A small multi-label image tagger, trained from scratch.
Model: 11.9M parameters, arch vit, norm layernorm, patch size [8, 8], layers 8, width 384.
Training: normuon at rate 0.016, 14700 steps.
Data: trained on reaction-diffusion patterns (Gray-Scott), 47500 training examples, 39.6 epochs.
Rows from block 2, named by matrix and row number. Rows with one number belong to one attention dimension. Each number is 128 + 32 x the weight over its row's rms, rounded and kept within 0 to 255. All counts start at 0. After the name is the row's rms in percent of the matrix's.
# v: attention query, key and value (stacked) (model.blocks.2.attn.qkv.weight, 1152x384, the v third), inputs 308-383
# proj: attention output (model.blocks.2.attn.proj.weight, 384x384, transposed), outputs 308-383
v.229 100 [122 148  81 171  67 160 154 135 161  67 173 124 134 114 137  84 108 104  65 224 166 121 134 137 147 144 119 124 120 136 135 150  85 117 107  89 106 113 101 125 168 116 126 124 143 149 109  87 147 183 140 183 112 126 112  90 161  84 176 157 158 152 135 149 125 174 125 163 129 121 118 144 158 147 158 134]
proj.229 097 [140 164 153  83 129  79 140  97 132 164 114  89 149  99 140  99 142  86 183  96 140 112 162 157 129 185 162 136 145 134  85 128 143 141 167 144 138  96  94 129  72 106 134 145 101 103 132 106 124 151 120  89  78 113  83 208  87 137 107 114  69 105 165 126 193  97 136 132 136 170 151 139 129 126 128 119]
v.230 102 [172  14 152 125  80  85 107 138 151 115 114  86 229 143 125  99 111 134 165 105 139 133 152  61 155 139 124 135 155 108 101  68 118 156  51 117 161 142 145 122 143 124  89 130 142 141 116 126 116 114 129 149 143  69 127 184 105  66 165 131 111  92  16 101 173  75 100 123  99  74  98 107 115 142 151 110]
proj.230 105 [123 211 190 152 183 150 108 161 132 107 137 166 103 126 173 136 147 148 144 165 145 131 178 203 168 152  87 121  91 118 179 161 103  90 126  97 156 116 124 118 157 129 162 134 169 170 164 156 106 100 143 131  65 135 138 115 134  90  99 126 116  89 183 149 140 129 182 151 151 104  99 149  62 108 130 130]
v.231 099 [ 89 131 173 151 157 138 119 121 180 115 100 107 154 104 145 109 153 146  91  54 124 100 142 121 113  85 139 100 162 168 135 100 108 106 124 172 145 185 120 109 152 128 100 132 138 187 160 119 165 119 137 134 185 121 119 179 158 102 137 122 126 101 158 125  97 115 167 107  92 109 176  96 171 149  61  66]
proj.231 093 [128 132  95 147 148 153 157 148  93 173 138 129 133  89 147  98  54  87 162  86 155 108 145 128 154 183 103 167 132 101 128 168 126 172  71 159 115 126 107 157 163 137 128 117 131 109 156 128 110  87 129 120 112 101 121 111 109 111 116 125  98 121 145 110 121 155 142 185 127 136 116 150 120  50 152 119]
v.232 094 [125  79 139 188 107 110  97 103 127 129 110 124 125 176 112  85 149 160 101  92  86 122 183  55 157 116 156 143 173  95 137 117  93 127 126 135 121 122 158 134 147 156  97 209 153 143 202 125 148 150 130  96 129 101  84 101 152 143 102 112 157 148  85 128 147 165 128 131 129 138 127 187 132 125  84 135]
proj.232 089 [140 155 142 123 138 111 203 159 156 133  69  85 118  59  89 130 116 153 111 119 161 158 107 157 105 167 136 148 177 136  98 143  97 112 154 124  94 153  97 133 109 151 124  72 173 125  86 147 105 146 142 133  90  73 161 104 113 144 125 168 147 183 178 132 123  98 137 137 169 114 168  75 116 149 123  94]
v.233 096 [151 127 143 150 125 109 105 168 164 104  34 152  59 146 175 140 175 127 157 203 126 131 121 156 139 144  95 141 138 142 127  70 109 131 146  94 116 158  68 111  92  99 105 191 106  81 132 153 113 169 187 120 124  97 111 161 216 100 103 146 118 141  95 186 104 180 155 127 110 143  71 178 128 151 143  94]
proj.233 096 [ 94 136 135  79 110 157 172 186  89 132 146 111 169 147 114 112 101 115  94 138  71  76 150 104  91 106  98  95 149 111  60 146 141 133 127  98 112 145 196 144 137 101  77  94  84 139 146 110 139 151 142 122 111 136 122 159  82 195 104 158 160  95 147  83 164 144 115 119 172 171 177 161 142 150  92 132]
v.234 102 [ 92 145 121 189 117  94 146 121 147 109 151 144 125 149 138 149  98 167 103 102 131 139 116 103 131 125 131 124  96  79  89 125 137 104 131 141 108 111 147 126 164 162 133 125 147 159 144  72 133 135 150 105 105 137 107 105 104 164  96 121 178  98  87 103 142 105 169 127 125  83  82 111  70 135 114 129]
proj.234 108 [137 120 105  50  96  85 118 146 135 136 167 121 109 161  60 132 121  96 157  91 156 129 110 148  51 133  90 149 130 108 104 118 149 116 143 134 115 134 136 198 157 157 149 114 161 110 169 172 117 158 149 121 224 113  97 152 136  88 128 160 122 167 159 112  68  85  78 128 143 127 158  79 145 189 146 112]
v.235 104 [ 99 108 116 186 181 156 166 177 136 107 159 119 169 141  46 183 117 189 120 154 117  99 169 100 111 156 158 137 158 136 108 169 108 133 201 119 162 130 189 115 162 105 135 106 119 117 180 164 124 153 132 111 197  96 113  71 155 107 163 142 176  79 122 136 129 158 107 154 121 109 103 126 128 144  99 165]
proj.235 105 [131 122  90 141 107 126 172 104 133 111 142 126 126  72 123  96 130  98 129  95 157 142 121 134 148 176 144 122  89 157 155 127 155 148 133  77 108 116 133 142  92 215 115 105 100 183 169 146 125 126 133 106  92 144 149 148 110  74  63  91  96 140 130  88  48 140 181 159  59  58 130 169 120  85 107 130]
v.236 101 [122 190 162 142  44 121 135 150 116  69 170 122  87 133 122 124 145 124 117 169 147 177 170 119 124 139 149  40 139 157 104 199 152 182 131  54 146 117 104 119 127 161 137 162 110 111 140 108 160 153 114 132 163 174 102  77 144 151 145 126 111  94 161 124 132 125 118  73 147 156 134 129  98 128 137 133]
proj.236 106 [ 88 156  81 123 151  59 138 181 145 135 112  92 169 165 129 138 121  96  80  64 110 143 179 161 126  95 121 131 155 122 104  81  90  71 122 184 134 144 115 156 119 161 121 119 118 155 110 122 100 100  73 127 129 109 141 125 166 101  98 165 158 102 160 107 160 109 148 171 165 178 105 142 153 150 118 123]
v.237 094 [137 134 164 103 177 163  80  60 163 159 138  87 157  92 162 161  91 141 123  83 114 143 140 173  81 130 114 167 131  77 176 105  67 114 139 127  97 128 141 181 140  98 153 130  90 135  99 127 111  83 119 115 137 119 106 171 157 171 133 124 164 167 136 153 169 138 111 106 136 143  97 144 160 124  97 113]
proj.237 103 [ 99  65 109 112  93 102 173  87 134 159 172 160  96 142 135  95 146 114 193 197 135 145 123 109 161 132 170  93 130 162 105 190 148 153 126 174 169 149 161 105 172 155 137 133 148 114 149 145 124 147 130 128  67 126  60 108 123 133 147 108  94  81 161 135 117 140 133 173 126 108 181 124  68 155 108  84]
v.238 095 [128 116 134 170 153 171 114 105  64 127  98 144 143 168 111 158 101 110 126 165 116  83 161 133 111 112 182 164  96  99 117  84 110 107 153 119 148 180  90  82 126 118 120 120 125 114 133  73 111 186 149 136 129 140  88 123 115 174 118 103 117 100 167  50  94 120  57 102  67  76  94 156 138 125 121 142]
proj.238 095 [137  29 166 150 136 150 130 154 131 150  54 101 122 112 126 122 112 124 133 146 113 132 123 140 171 134  83  93 169 124 175 128  97 160 128 127 110 171 144 165 128  94 131 156 146  89 155 147 152  89 130 121 180 153 149  95  86 171 122 132 139 161 174 163 163 152 170 133  86  99  97 130  76 123  51 126]
v.239 096 [ 87 162 136 140  74 118 118 112 142 117 130 122 133 160 130 100 130 116 153  82 132 123 149 160 121 185 144 128 114  97 113 110 149  87 154 105 100 174  98 100  97 105 102 164 149  99  39 136 106 154 128  96 183 146 119 164 217 104 100 139 101 125 144 151 129 105 157  56 178  90  89 125 199 120 106 137]
proj.239 099 [190  72 150  94 127 118 105 104 144 126 131 114 106  84 143 149 121 123 144 166  90 136 115 122 127  93 116 126 133  99 150 111 118  94 142 181 121 123 115 182 151  72 140 134 159 100 148  92 139 133 158 136 107 116  95 140 117 224 158 192 114 160 112 151 134  67 110 168 193 162 165 159  94 109  82 155]
v.240 099 [139 126 192  78  94 158 108 149 107 127  83 114 144 189  10 165 109 135 142 114 136 106 117 131 118  66 118 127 157 123  24 112  87 170 116 144 136  79 116 154 110  90 144 152 123 153 100 165  81 162 201 135 131 113 123  83  94 182 149  87 154 137 157 161  66 116 152 123 135 154 135 150  87 126 110 143]
proj.240 106 [148 103 133 128 102 132 122 133 119 111 148 122 142 129 132 152 104 157 153 117 142 150  98 103 105 119 164 119  65 135  97 115 135 140 144 154 141 215 139 125 165 155 142  59 192  63 103 117 134 132 134 148  64 116 127 131 125 126 110  79 160 100 106 155 131 121 133 138  85 113 122  88 157 131 114 148]
v.241 096 [154 189 138 144  95  84  81 125 186 131 122 149  95 134 101 143 150 150 105 171 132 106 168 191  98 100  57 152 132 147 198 101 151 104 108 129 154 125 151  88 134 100 118 169  69 127 128  94 132 138 146 125  73 144 107 109 176 131 152 126 116 141 114 161 113 139 130 129 134 141 117 164 135  50 165 166]
proj.241 101 [111  78 120  76 177 183 136 112 148 173  72  95 120 131 141 140 135  77 140 109 122  72 137  86 109 160 159 138  87 129 184 150 152 137 185 157  68 140 125 122 123  89 131  93 103 151  97 126 132 134  52  99 101 118 185  91 201 150 117 173 126  96 128 147  95 105 108 112  94 159 139 157 173 149 125 157]
v.242 097 [103 123 104 148 170 176 118 104 145 127  99  66 114 105 134  99  93 148 136 173  88 116 166 144 130 211 114  88 114 135 139 146  90 145 127 117 117 144 141 129 153 136 162 119  94 136 149 110  67 146 178 164  43 145 162 128 119 162 143  61 186 117 102 146  91 130 115 209 148 137 126 107 151 130 180 130]
proj.242 098 [114 181 100 122 158  93 162 176  93  56 161 154  92 149  78 135 127 159 143 164 124 136 170 112 164 125 107 103 152 154 136  76  89 128  83 136 119 130 112  96 124 111  80 148 147 143 202  93 181  67 113 134 184  95 129  86 144 113 151 189  94 157 157 161 205  91  96 107 145  90 117 160 132 120 128 103]
v.243 098 [137 137 133 125 164 112 160 118 146 125 150 158 116 109 113  64 145 140 175 137 109 146 166 158 226 189 210 161  79 167 138 149 114  69 152 194 140  85  72 156 131 109 160  78  78  85 133 115 183 180  88  95 151 169 146 134 110 134 106 128 137  92  70 133  92 114 149 114 150  86 152 180 127 166  91 178]
proj.243 100 [157 126 112 186 117 128 133 131 163 101 110 126 105  92 169 129 136 115 126  84 159 119 102  96  53  98 100 122  92  98 129 156 156 176 114 120 155 153 103 144 167  94 118 178  93  82 133 145 129 105 158 123 110  57 118 127 105 166 156 120  20 120 178 124 157 136 117 198 185 179 120 101  62 110 181  50]
v.244 095 [ 68 125 175 134 125 136 103 161 183 145 147 189 105 150 142 156 147  54 121 110 103 155 125 163  81 152 144  67 179 117 178 127  98  74 106 140 155  52 150  78 121 116  77  63 134 155 132 135 129 115  96  61 154 157  83  68 101 102 155 122 116 122 148  94 192 103 163  92 124 109  72 165  88  91 126  70]
proj.244 100 [129 136 135 136 131 130 123 146  88 103 142  77 160 169 107 188  99 101 119 102 174 127 135  72 115 123  69 213 121 118 130  96 112 152 146 123 125  90 151 145 146 101 168 186 127 139 101  45 140 125 176 146 127 140 129 132 176 152 152 179 146 199 119 184 121 185  66 151 146 115 127  98  93 158 176 132]
v.245 097 [157 163 114 118 105 128 108 124 152 166 142 160  52 110  86 167 119 135 170 115 100 145 116 153  95 130 131 172  71  97 143 136 171 102 115 106 160  98 140 110 163 182 119 121 126 170 173  96 112 131  83 172 180 155  91 149 128 130 160 131 132 131 143 156 145 136 147  69 105  97  86  92 170 100 111  85]
proj.245 103 [147 126 126 104 142 102 148 113 121 133  82 117 143 115 116 144 122 139 139 118 144  79 124 110 123 125 158  95 105 139 148 106 105  87 107 124  53  96 169 130 167 123 143 135  90 125 120 129 144 135 140  55  68 106 156 208 164 178 108 135 120  90 141  76  88 155 118 165 136 153 123  80  55 150 131 142]
v.246 096 [154 178 101 138  97 169 122 107 125 124  93 149 101 160 123 134  84 112 146 117 136 129 112 123 146 177 165 181 135 137 114  87   0 106  88  95 158  69 115 128 115  44 143 174 157  94 105  99 132 129 115 115  89  78 109 127 144 179  94 205 129 111  98 157 112  88 153 126 131 130 128 119 138  83 105 185]
proj.246 096 [116 116 172 113 172  99 204  83 117 151 101 143 124  74 117 118  97 154 122 113 170 103 124  77  88 145  96 133 114 121 106 185 192  99 145 125 134 120  96 137 134 184 110 160 128 114  96  79  71 121  47 118 143 127 102 211 117  75 146 106 114 123 188 171  77  99 128  95 106 125 112  89 116 135 128 103]
v.247 103 [133 138 161  32 124 141 143 137 188 103 158 107 111  97 158 183 123 101 151 132 162 172 132 155 140 117 113 139 154 153 142 149 107 191 147 111  67 108 132 114 148  82 107 159 155 110 141 104 151 196 121  79 101 112 102 141  90  82 153  86  98 132 175 117 146 146 251 155  80  83 129  55 137 138 120 136]
proj.247 100 [ 64 126 108  89 181  74 156 118  71 154 144 145 138 148  81 113 147  91 125 146 112 124 176 116 127 109 138 163 153 134 177 149  71  93  99 163 136 101 108 177 172 128  56 159  87 149 131  97 105 109 168 140 104  85 152  71 185 142 163 145 160 130 108 105 163 186 108 113 149 194 110 161 131 157 149 188]
v.248 098 [121 136 143 144 107 121  93 105 105  88  91 126 191 132 142 112 182 143  67 103 105 115  88  56 106 160  86 117 116 139 167 130 132 173 169 107 114  57 152 134 183 111 127 126 142  61 105 135 126 106 102 178  76 103 128 200 161 114  88 114  79 130 117 124 165 134 101 117 111 169 179 159 165 122 154 119]
proj.248 095 [127  83 129 106 110 133 162 104 111  90 129 123  86 199 126 157 145  85 129 131 143 136  87 147  77 123 192 136 157  88 175 144 189  87 111 100  93 122 117 168  84 175 123 172 131 154 125 142 130 180 110 116 157 111 133 122 113 112 172 158 158 127 126 129 147 136 114 142 130  68 128  56 111 133 124 219]
v.249 102 [162 124 156 163 189 170 150 116 221 126 163 171 166 153 139  89 144 142 136 118 150 183 113 172 102 108 187 118 156  78  83  54 145 114 149 151 112 114 141 111 107 102 110 114 131 127 158  86 164  88 143 155 122 182  90 128 116 120 134 122  90 152 148 139 121 199 115 171 144 107 126 107 166 163 170 118]
proj.249 106 [ 91 132 193 101 125 139  93 139 130  73 154 114 114 128 138 176 174 155 151 157 145 110 166 153 106 131 147 110 106 144  65  84 107  82  56 145 110 112 200 116 154 117 163 157 167 100 138 113 108 115 140 107 153 158 125 130 110 124  93 136 168 134 133 194 157  98 125 147 143 144  92 122  95  98 101 107]
v.250 094 [128 127 108 172 129 194 119 162  80 154 127 141 110 113 117 105 140 118 170 128  88  73 121 102 117 152  80 136 175  97  87 195 130 158 123  75 131  80 103  51  98 137 144 157 145 129 142 163  89 123 130 107 133  97 119 162 185 126 138 178 144 129 152  16 133  73 125 160 117  75 131 143 124 168 116 106]
proj.250 099 [135  89 183  92 105  58 136  96 179 146 133 107 146  81  76 161  89 112 146  95 145 149 161 148 141 149 144 137  81 112  74 102 131  77 172  95 127 190 115 104 141 106 120  94 188 146 107 122 140 136 160 173 112 160 108 118 120 133 112 111 178 115 156 102 109 173 139  88 160 140 143 182 175  94 135 183]
v.251 093 [134  92 116 123 129 109 121 117 106 135  79  90 153 119 116 117 122 110 162 148 123 118 104 164 105 115 122  91 168 127 143  91 134  80  99 164 117 150 132 131 104 167 178  99 122 170  69 153 185 121 118 125 129 155  98 128 131 184 134 138 154 156 157 108 166 118  40  79 161 112 126 114 124  80 119 112]
proj.251 093 [135 113  97 158 134 139 108 212 108 136 125 115  87 172 127 141  88 148 125  93 164 106 151 144 128  88 113 151  93 114 133 104 114 136  71 153  99 134  61  77 140 144 112 115 148 146 127 143 122 164 141 134 145 146 143 134 198 102 110 135 140 204 139  74 203 133 174 112 131  68 129 196 118 119 170  84]
v.252 101 [196 195  87 118 105 172 183 139 156 101  97 171 121  92  84 117 146 126  80 152 174  89 109 135 135 134 118 140  92 146 139 134 146 125 125  97 130 143  95 136 109 131  93  84 114 129  95  43 116  76  79 133 119  87 145 172 112 144 142  98 200 180 214 165 127 136 108 174  42  99 124 118  79 149 128 148]
proj.252 101 [147 152  96 143 113 148 136 140 110 147 153 172 174 225 109  83 109 195 158 129 135 149 209 142 115 148 104 128 103 144 131 150 131 168 121 111 173 215 163  84  68 157 196  91 185 117 150 135 147 169 165 170 158 117 194  58 106 123 117  72 142 189 111 114 103  84 104 154 171  60 137 160 181 150 128 143]
v.253 101 [142  96 149 143 137 137 139  71 147 116 105 104 139 138  65 102 128  95 112 102 121  86 129 132 146 180 173 127  98 154  99 139 125 149 177 132 106 111 117 109 105 100 144 101 139 139  81  97 153 207 100  90 168 100  62  74 178 111 119  81 146 174 171 128 121 130 131 193 113 122 151 123 192 132 111 135]
proj.253 112 [132 105 112 212 101 145  93 108 115 116 161  98 102  87 191 141 150 123 168 117 126 111  72 105  93 127 148 155 125 170 149 134 162 144  61 122  46 170  98 112 127 109 170 148 183 157 139 162  50  98 119 104 203 132 100 186  92 146  68 135 109 169 108 159 130  81 119 130 102 156 125 150  98 141 110 115]
v.254 099 [ 92 144  98 112 121  64 136 115 107  89 100 133 125 125 142 119 150 104 164  99 127 174 117 135 141 176 110 116  92 177 142 182 104 176  68 111 161 155  85  66 105 131  86 106 110 126  93 173 177 153 148 176 110 158 152 143 155 123 170 107 131 146 131 201 127 136 139  91  93  81 160  93 131  60 123 120]
proj.254 108 [121 128 141 192 168 115 122 155 141  93 127 128 145 164 119 139  65 123 132 109 137 138 149 105  89 137 154 144 132 113 108 132 112 131 165 158 159  83 120 119 150  96 130 155 138 142 164 163  87 138 138  90 135  71 123 147 126 195 142  88 151  82  70 107 134 120 199 157 153 172 132 151 125 186 146 137]
v.255 101 [167 110 101 108 139 149 132 118 117 104 141 138  76 141 123  92 136 130  72 117 155 150  81 115 123  65 147 173 134 187 104 100  97 119 186  82  59 173  98  65 141 153  60 143 111 133  83 140 158 174  86 140 157 143  96  99 154 142 116 136 167 151  89 132 160 173  97 124 136 185 167 130 113 112 109 154]
proj.255 102 [137 140 148 154  78 125 141 134 127 141 154 136  83 110 128  93 142 191 164 131 147 158 157  95 146 158 118 143 102 167 144 151 196  98 164 134 143 127 104 154 139 141 114 164 129 131 162 124 119 182 112 103 123 114 123 153 144 145 159 164 142 166 126 121 103 102 167 147 117 117 146 126 130 133 133 165]
v.256 096 [191 113  98 104 121 120 188  90 120 113 115 164 165 172 139 169 132 123 112 135 144  86 125 136 132 175  71 158 100 101 150  78 143 156 113 120 111 123 130 156 141  64 123 164 171 128 129 146 179 141 111 117 159 136 130 174 115  82 136 151 156 131 140 166  79 102 146 177 167  69 113 180  94 105 128 153]
proj.256 093 [126 128 104 138  42 136 120 159 133 119 122  82  97 175 190  93 157 131 105  85  91 141 149 111 112 134 133 110 161 131  81 143 127 147 110 142 107  80 111 170  88 171 102 101 161  99 174  56 179  65 111 101 139 116 124 153 133 112 157 121 154 129 118  80 117  72 119 100 115 159 181  95 103 173 157 136]
v.257 100 [123 135 144 125 139 155  82 173 165 140 179 112  97 141 135 117  91 117 132 121 117 184  72 166 102 118 153 165  51 114 126 134 149  94  77 195 128 190 171 165 144 152 110 100 113 132 164 149 142 117  67 171 161 163 177  95 129 129 111 128 151 126 116 136 134  94 150 131  68  94  42 138  70 156  68 100]
proj.257 096 [130 107  79  96 184 139 124 110  86  89  87 110 156 152  81 118 113 127 117 115 100  87 188 142 129  81 130 147 144 100 141 150 108  89 168 120  37 132 119  94  89 164  89 144 137 150 104  84 138  92 132  63 186  98 135  97  99 155 152 147 153  91 109 171  55  82 117 187 134  69 161 128 152 132 115 158]
v.258 095 [103 141 163 138 129  96 196 102 126  88 101 100 133  94 172 167 140 121 110  96 116 158 145 151 107 155  96 131  98 166 111 104 165 140  99 173 190 117 159 134 139  99 125 150 157 168 110  97 110 189 118 111 161 130 103 145 101 142 144 158  87 131  80  66 172 160  71 115  77 105 137 160 172 168 165 122]
proj.258 098 [ 77 177 121 155 150 158 105 132 165 171 110  42 141 115 132  92 161 172  86 180 186 128 103 120 147 208 167 117 134 135 118 173 155 186 104 150  89 143  76 116 118 114 101 107  88  56 134 127 175 137 122 125 107 125  94 162 156 131 125  75 118 178 163 151 148 154 114 134 176 105 136 122 134 173 113  61]
v.259 102 [138 154 157 156 132 142 151 104 166 134 158  98 167 173 126  89 177 113  94 139 133 200 176 162  94 123  83 173 138 137 152 135 144 140 162 173 156 186 104 180 110 136 134 157  98 173  91 126 103  76 136  60 122 153 179 125 173 132 123 158 165 147  90 112 106 118  66 122  80 127 101 183 161 144 141 133]
proj.259 099 [ 95  69 127  85 155 120 142 118 171 133 172 120 148 136 127 124 166 165 158 118  82  60  70  97 127  98  99 130 178 118 127 148 108 117  57 121 107 160 105 134 109 162 145 164 159 169 104  74 173 129 155 161 102 112 115 139 128 139 166 107 160  45 101 110  42 151 139 116 110 153  96 127  85  73  93 100]
v.260 096 [110 150  83  80 146  71 126 117 118 104 109  68 160 157 113 212 123 125 150 123 147 110 127 176  66 113 101  95  80 100 138 110 130 122 145 153 136 104  73 145 159 119 102 148 159 190 187 131 109  91 116 113 134 111  81  89 145 116 147  71  93 102 101 135 171 144 155 138 121 159 156 144 124 145 144 124]
proj.260 096 [147 132 109 122 127 138 204 122 193 152  87 120 114 157 110  81 195 119 122 124 101 158 143  99 114 123 128 111 101 139 135 165 112 172 128 104 132  65 165 140 132 172 163 147  96 100  46 172 181 184 147 144 147 144 147  72 135 154 165 158 165 141 150 171 134 121 101 156  55 101 124 111 150 145  95 129]
v.261 100 [ 80 134 159 142  93 114 180  88 157 118 182 107 124 106 137  87 124 108 122 110 108 168 134 175 133 166 162 136 108 162 104  70 175 136  51 171 122  80  95  82 160 112 125 172 146 152  94  94 104 101 142 122 165 136 124 125 119 110 133  91  96 137 165 126 125 100 129 120 157 136 157 174 128  92 181 193]
proj.261 100 [161 133 112  96 167 140 101 120  66 126  63 113 121 125 132 132 147 137  96 125 154 104  74 140 135 136 125  49  72 140 176 118  82 125 126 116  73 156 148 108 213 128 132 120 109 119 186 158 128 170 187 147  91 178 135 167 117 162 174 148 139 147 122 166 181 139 121 136 125  98  89  89 103 122  98 111]
v.262 100 [121 133 141 145 153 166  43 109 129 133 121  94 216  70 131 151 146 121 108 142 122 137 154 120 130 155 103 142 184 111 178 118 106 130 130 173  78 194  91  91 136 153 120 166  97 102  88 163 132 122 156  88  71 154 110 155 138 123 150 119  87 114 134 104 142 110 128 223 159  80 169 160 103  39 121 130]
proj.262 094 [152 110 116 103 117  52 204 147 109 123 119 146  50 164  90 150 114 100 132  96 216 101  92  88 128 124 158 119  78 148 116 145 161  97 126 136 165 136 149 158 150  91 171 172  90 130 168  81  72 174 136 177 166 122 103  87 104  97 111  58 169 126 170 213  98 117 153  87 144 132 137 191 135 110 153 119]
v.263 103 [185 151 138  56 141 142 151 110 116 113 135 146 162 144 109  91  94 120 125  74 119 133 169 141  88 145 147 129 155 138 161 134 108 181 107 139 130  90 169 126 135 154  87  63  92 119 117 109 116 132 162 123  52 139  67 184 160 157  87 148 100 119 186 161 145  74 120 134 152 129 150  71  54 141 128 114]
proj.263 102 [128  88 200 149 134  82 183 133 177 128 125  79 111  64  83 227 146 102 168 196 162 100 153 101 107 105 106 149 134 102  93 102 133 110 159 111 182 121  68  90  85  46 125 143  91 154 131 178 117 159 146 194 144 127 146 123 128  95 143  68 173 129  94 122 123  78 150 132 129 108  85 159 132  83 150 136]
v.264 099 [124  73 134 109 122 128 169  90  84  83 158 152  42  99 110 139 100 138  68 111 138 161 133 122 103 226 103 123 143 123 132 153 157 127 142  97 110 142  71 155 183 115 139 105 119 150 169 140 182 101  75 129 123 158 159 151 159 121 183 145 148 105 144 159  94 109 104 121 165  93 162 110 119 125 141 132]
proj.264 098 [ 84 184 131 139 179 137 155 143 134 162  36 163 111 147 161  98 162 134 130 117  63 111 156 182 153  79 103 113 174 117 102  75 148 108  84 107 189 137 124  85 134 193 112 107 150 158 129 144  56 158 134 101 111  74  87 128 147 127  98 169 114  95  78  67 145 122 151 157 104 144 103  89  90  86 140  85]
v.265 098 [177 101 140  84 105 121 121 158  59  87 169 167  90 173 178 118  78 123 159 141  97 187 118 159 134 161 177 127 147 119 138 116 140 150 126 153  64 110  86 156 112 133 156 136  72 137 118 110 137 112  86  80 148 152 163  56 105 170 162 164 125 173 153 135 139  68 124 172 140 137 148 152 102 165 125 104]
proj.265 095 [124 126 136 114 131 108 125 141 209 167  83 123 149 125 150  91 128 120 149  81 116 104 104 100 131 118 134 119 156 107 117  75 119 150  75 124  98 154 228 156 113 136 165 113 138 148 131  95 134 154 148 140 144 120  91 109 216 132 187  68 106  63  78 135 150 180 171  56  58  92 144 171 196 135 123 103]
v.266 093 [ 98  54 139 121 104 159 126 148  84 113 130 167 146  85 110 102 155 124 127 171 171 159 134 125  87 171  99 182  93 125 104 141 102 138 116  82 107 154 117 111 122 119 112 109 131 116  83 116 111 173 156 179 167 140 173 128  80 110  85 121 130 141 128 116 165 129 132 155 169  73 141 100  99 156 124 127]
proj.266 096 [181 203 150  89 120 126 121 123 134 100 115 109  81 114 193 130 111 106 130 102 100 117 122 167 152 112 134  87 161 154  80  84 161 115 153 138 174 112 178 122 139 157 120 115 169 119 157 115 103 118 171  59 146  99 124  92 100 188  75 117  69 119 152 135 168 127 131 120 197 159 173 198 140 109 140 112]
v.267 102 [149 180 143 141  92 126 216  92 144 154 146 122 106 163 170 152 100 128 120 157 157 135 114 147 116 114  92 139 106 139  82  93 125  33 158 131 155 174 143 175 135 155 114  94 132 134 117 178 117 141  27 106  63  95 150 178 168 153 152 107 126  79 108 120 124  85 146 143 139 101 152 156 111 127  66 158]
proj.267 102 [154  94 118 136  52 153 145 106 157 130 101 122 179  98 110 140 152 106 102 160 118  97 116 112  47 125 112 138 162 192 135 108 136 117  95 104 132 148  77 130 145 150 128 159 122 140 126 126 171 148 190 141 132 143  50  98  90 104 151 142  79 147 134 127  85 123 109 131 136 109 102 177 190 136 167 179]
v.268 105 [112 210 146  76 159 176 200 109 131 122 114 149 107  56 169 180  86 148 117 106 169 164 176 206 148 136 103 123 158 155 121  63 197 108 103  90 138 109 142 130 113  75  96  71 129  86 104 151 137  81 112 120 122 170 137 132  84 131 119 101 137 100  86  84  80 124 108 138  67 153 139 113 147  74 133 148]
proj.268 099 [148  50 126  71 133 173 116 120 108 134  84 133 153 105 115 122 162 136 178 105 168  93  87  95 114 121 122 110 141  83  70 127  49 114 110 100  72 143  62  96 145 116 184 172 163 159 170 101 131 156 156 126 129  79 133  94 144 126 137 117 164 129 146 122 103 124 181 124  87 101  82  82 126 155 106 142]
v.269 104 [105  87 136 176 114 133 144 154 140 133 161 133 157 164 100  99 166 157 106 110  89 205 128 149  84 104 147 125 116 135 120 143 147 138  74 200 118 125 139 128 184 151 133 136 132 139 110 112 148 186  99 142  58 124 167 127  75  67  83  51 158 105 127 118  81 119  89 111 139 140 131 136 112 126 113 186]
proj.269 104 [121 133 118 114 161 140  89  84 149  86 153 128 176  89 144 156  88 130 116 162 137  78  83  93 119 180  93 124 157 119 142  98 112 112 115  53  91 140  80  97 146 148 123 101 190 118 205 130 119  96 159  98 169 154  92 169 183 169 127 129  87 130 138  53 159  87 159 142 138 162 101  91  91 147 139  79]
v.270 088 [122 160 131 102 100 170 159 162  67  99 137 200  86 194 167  85 163 115 152 120 166  47 141 166 138 104 135  87 130  94  96 164 126 107  95 117 160 126 159 187 151  77 146 103 161 130  72 139  93 145 163  70 140 152 161 108  70 107 144 114  89 142 131 155 125 147 121 189 114 213 102 172  96 159 200 158]
proj.270 090 [187 114 144 128  69 145  70 160 154 113  67 103 126  79 219 143  76 134 140 101 136  94  87 130  68 149 143 100 146  95  98 162 109 163 150 124 183 133 110  71  71 142 118 175 165 124  98 138 150 155 163 105 141  80  77 209 130 117  74 137 173  57  66  60 134 185  88 111 152  88 123 124 132  93 100 156]
v.271 095 [159 144 148 114 181 124 139 139 146 168 156 144 139 132 180 138 137 191 131 111 155 130 124 177 125 186 156  76 134 171  95  94 142 138 152 144 132 176  90 182 133 101  88 125 161 133 145  87 142 144 121 150  99 152 165 107 105  95 100 190 101  99 139  88 118 143 179 119 132 109 124 146 133 141  78 134]
proj.271 093 [109 128 149 110 158 139 137 126  84 176  74  85 167 183 137 164 134 100  74 103 129 103 209  38 116 134 113 139 109  16 129 148 135 197 146 117 154 106  79 115 137 108 133 129 109  58 144 151  82 205  82 122 110 119 179 125 126 179 131  51 122 171 127 189 136 121 113 112 106 118 138 134 120 182 114 136]
v.272 101 [114 169 106 166 116 114 137  98  89 134 107 104 140  52  99 126 107 166 177 131 102  90 131 129 135 131 174 181 123 112 172 157 143 190 185 129 105 120  41 112 137  50 168 134 136 148  86  86 113 105 158 149 148 120 122 161 109 102 119  93 107  99 162 173  97 103 112 182  86 117  98 159 145  99 153 102]
proj.272 097 [158  87 129 120 172 148 135  74 127 110 126 115 100 170  96  93 133 153  64  97 193 144 130 136  95 148 101 108 141 160  94 129 121 140 108 160 128 105 188  97 123 170  91 113 133 144 115 106 127 140 161 152 141  96 111  89 170 108 126 120 197 152 127  91 113 145 108  63 128 116 148  78 150 150 135 115]